config = dict(
    horizontal_flip=False,
    norm='layernorm',
    bias='all',
    layer_scale_init=0.1,
    inner_norm=False,
    positions='rope',
    pooling='mean',
    mixing='cutmix',
    init='kaiming_normal',
    steps=8400,
    epochs=33.1,
    adamw_weight_decay_other_params=0,
)
Rows from block 5 of a small image classifier, named by matrix and row number. Rows with one number belong to one neuron. Each number is 500 + 50 x the weight over its row's rms, rounded and kept within 0 to 999. All counts start at 0. Numbers have three digits each.
After each neuron's rows are labels from the 100 images, of 14848, where the neuron reaches its largest size: "peak on" is the class under the peak. Only what is clearly more common there than usual is listed. The data: renderings of 100 made-up gadgets, each built of a few solids, in any pose.
# gate: MLP gate (model.blocks.5.mlp.gate.weight, 848x320), inputs 0-159
# fc1: MLP up (model.blocks.5.mlp.fc1.weight, 848x320), inputs 0-159
# fc2: MLP down (model.blocks.5.mlp.fc2.weight, 320x848, transposed), outputs 0-159

gate.391:489568453467496377440509511591486461488549368490495419523486508485512603369605492452462470495435605498439491509457526579562523484588563543547499614424528468498503552448516423591486567422511444468484473464592443614538488439506546536521512538428507487599489538548485524479470611560518515409504500461527402457481457494504526519444452492508533463566446502542463491458512531499511486471507460461475482590535538474455493581502440540486505560551425404591480384547465493528479429586450469
fc1.391:561561536449505568558495411477400500464455523520440526481473545542517487438449441420443513572559410492506483584570496448446485455474538458503507380512495520491503509535511432542501453535586543487480486564422542458422482382546451589531514571565479514505574422501462590471531584552503502412574567438535457458592478526467553468485449468484475496507587568525512511495443566522478467500511527455396520466515583506571524466497526393507561429491499499378590536524459574404430527447491521
fc2.391:423489540456523491535500510455556447309536425494533558620510437498501504478436449478516484466479573561544520461451522519554495514522547511565507644366469536523487502498413569474502498461477480525455522452517457471522511497459373461531533562478532565465477502459616547522464513386538494547516538430520508551542454427496522460492406534476584515494508562481598578538527421420455517532500511495438510425515437501498510529503546440459454473553424536422582575494540510541551444513584536
peak on: second colour

gate.214:465568490571574552431453541446442476538569461464607517501513492450567582429475536523426520511575544503534559468473474528613491468480545590519493547550512427545466485457599512533508408551428454464452495484448519576463447455480495523533556397570444547467579582439472452520451615454559474592479559453552507511412452576542450436529476587480486418460488475482449471546589483518479490511507539511461571520555565544555535439544535582509585482466443469465516559534428520530586470546549509
fc1.214:464611604422504489569527544505530520489448513457513433590526438515482509533437462522515503519454473483514446450512524476471557587389503504480454653501438399487503466520388539476509544516508514547445521550539439585455488545573499347464432530483455599533464441527570536556511569530500429452551496573497441559508510498442461511449484532535522547534485587468473580505551606510494472434445455617520524458451487504514565556457493417576549402524585467503494512515533505471381534458468530
fc2.214:513462508514510489486478463462395504470531541531428409460420396468527506509542538498509569498486520523490474431495464516430524492543538512574479454496462507533513474478439562594507459503446474458524494521566399454422479504517452441507536551550475511579521479478421515508510434440551490522552520447586533496437498548461539546487510585513451568455468498438498529600495593482520543493450540573559548508497525589450543561424474502525436410486527488558518515489556541541491468562560458
peak on: second colour; main colour

gate.319:451550560567506547567440446531544575476516422593464489509513541516463560567500566469521516440556443504508509455459517577454539473625499470429520498526542495494460522522553518480410520527477469532466489497574526489519531528563546496586541500478491473546461509530440494556624499451501489408460505448604503436556500458476606567519526454499491527462467554534528515600432450510583555522560600464449490521443403513494488565540373425486527430532551519515485472575523516539478356582528480
fc1.319:547531465405427461429553457503481507514508501550538447441590520385499437418442559520525491508529555511570497468531370493482454489483498609508504476410368482506546519543619589475514510468453541494502544430441450499543510555519459442560456497521551450490458538546481447502408463510461474463489591517437414444649526520543548425519428449531503490479472430432533459546589507535537550422445475497448488525449494478582556547425470563457502529524426634488480561575540440577486525511535619
fc2.319:490432483559519532445477556547560461584445564458543462443502430554483479544534456543452556505410536490429546462527459476482495492500566465580520457577472459544517501547461523392523493432498473432430484478536498538479593444525531465536488514564454502428482469489646478528463503522552528502487469468402389495474483591534531485507591381411464590485476482589388511501551449434445543581414502570553479505464554641450525463531485559501365459544429512534525572517448545536445471511423557
peak on: second colour; main colour

gate.721:472458512520465502457446538547509564405583514504475467463461439460483594525528432439488484456514523462395497474461609477440480565464450524505467516498525460538427465504555502467489508505542553585508552491470502584626524440595472518484468518506438579438416514497484478431523522426483413569401535489472555448499532464536498557519513447570477497486511540550429395549556556563424581533551516437535465548535487628424521603408554551534510595489492530493478476587497511532537478430476481
fc1.721:538506538437438545412367499412514544485539477462449613510568478498487437557424536436517434540497436506432542611545591538486587503540489528548508543450477494440400507514638508547563488482436496500474537471537413520543470440564512511505485478497571478401529572494493526519475502505589512500542541491520500532474539572522510478500510444453458569538575518429452495592469625560541478522557544450514524487464505576470496506471561492458491576523566524536464468547504539443500489478434478
fc2.721:564443473505481464473585527455478489463500530467568488554550488436564430453472476573498559539478567386510428514501517496449505486545551457565430499524545507508462480474465448455543543377488532489468522513563519543538537464548531482492488560525489478503544528516508465500517465511436558350463466576501397484533504496492444467473548508414472482493562557497476489499483606455607597427523462554411538606408543425436435410470604564512471576475471486500467602400393511441515497599492462
peak on: second colour; main colour

gate.183:410390537433554551511446437482545539421476517454460545578533483470459506467503497503456483534557476524495476485518520484541568542525454540536452510377506447448535565481535530542523559522440479523484475450508427467501557487499664552466497470569488582454553498596492494461526448436525558436487510579484474497595462407517502398528490516529547496477487532525638471524509449511448479495477562468517516535511503423506571489460527466516456404556549535417517388469581568514484534515521517
fc1.183:454550456440451525473486526576426501446506529513390441548577426534598566467468523509488447587472430520576465490475515550497428512512503540537515520449489428502523537496584512445431599568571510560481473465510476571604514448523497458485494460513447552429415551485446496439502513480553559532436541532499502468471498540480491465565499480452526586438537428544520451470542506440481485614452424488460510511521511421515564468511507554448560452414565569471529527436589575511572444587549545
fc2.183:548558564462471544491493451457541556459462472439479522481542630471557475428532562506499480540393497531455452435532492514535480430475505527442543476512445517408481418427434436462481507492560504483439482574469463488469508503474475448509531484432486505555544450524452613500500568522537506451430512564525515486528456470520424483512557497441594476579455511511466505609419545495425514463550465688473575451529591522490389451421524485546533551478433498497484482503455518500420534507466523
peak on: second colour; main colour

gate.615:441500543431562505508502457587543471494455485524504436566519480444456456576507509535527511460369490582462465551616424487511556457513554420544462513502427551519473510573563494590612456493462516478427493533534487562493523395515578433538551351474514538387583542523518488432510491444519376627541414513507572565464461593525507494416469553454538520495440494577539500467485514566491538514520475514470535548526481427517481529523522524481506525309474523513411487506553483456583437501413523
fc1.615:536459433518505493434480474425505465570401530516507492533515522547500588473523507557398417490545529483511558517527450448419589482530514563480594489481495492643583437423527509518511541533533522505603529406435603468497462534528446520587454505487541477463522524444493526543501488504551562476454529554452519485505481482494524518532508501469456557499523443386469599469519497415479453519364551530451436464583451588476532495476468508463488502475499577466398589479541500521568465514477510
fc2.615:497481459560567488525499560514474441490523501464518528501594451536413428518474526487538511527516561626513522410504443464518529600447399439431499515520498475480520574552481515602440498492431452449486526522503485472566428466472417489529461352453495489467500493522626514543498589502591453557508422469442547450509407542539440528434491568530472501577415433478558562493506469476466444509475452513592486514474490427528498429520580443567506534471453508442414497431448375475523504600452571
peak on: main colour; second colour

gate.668:467503588512545471483478520515430608417487450556595545406436516465491520482506485530519523514536510443578569480450498539485458507379438481496507452452491466534506548474496594496492467458611436501507480449495555426459479578366515474608530460459471580478476511541515505556428568500448481588458431542530500508482439475509554493610496457519507525574556561506502528501570513472494531453502474554494484521523484468482472571539555489498474528536543367495527525507578506538628441464481572
fc1.668:502459493563457365489516541557485557541504491600508493472575524491547538490520509459457537487512451455554470551468389459516547421496462410380543475493515539501513572501467559603532570516569517420496561410484510456572470469407584501512496429499409529509517460508524467470508590525547535518538440562577491478529480525448483488587557500502621459490513527557388488565521503464464503472520575487458552488461452495415509540503568522549498544550483470429467513436461501506608537480465558
fc2.668:557598496548608552490530553561511497532528481537466530580455466577486424585538455399529569535522447496520480410546540488467490469584435564433448424467459538459452438401495456552543370465436538434468447516472520500452545513480557575509480493470482500556501501467455528544472470458501596511571497458519493497475558434469488518502495495472585560504503397476528485440470539467476435596482487476491547447373574488548460472596451431486436555524526504566499419550496569496652483528537477
peak on: main colour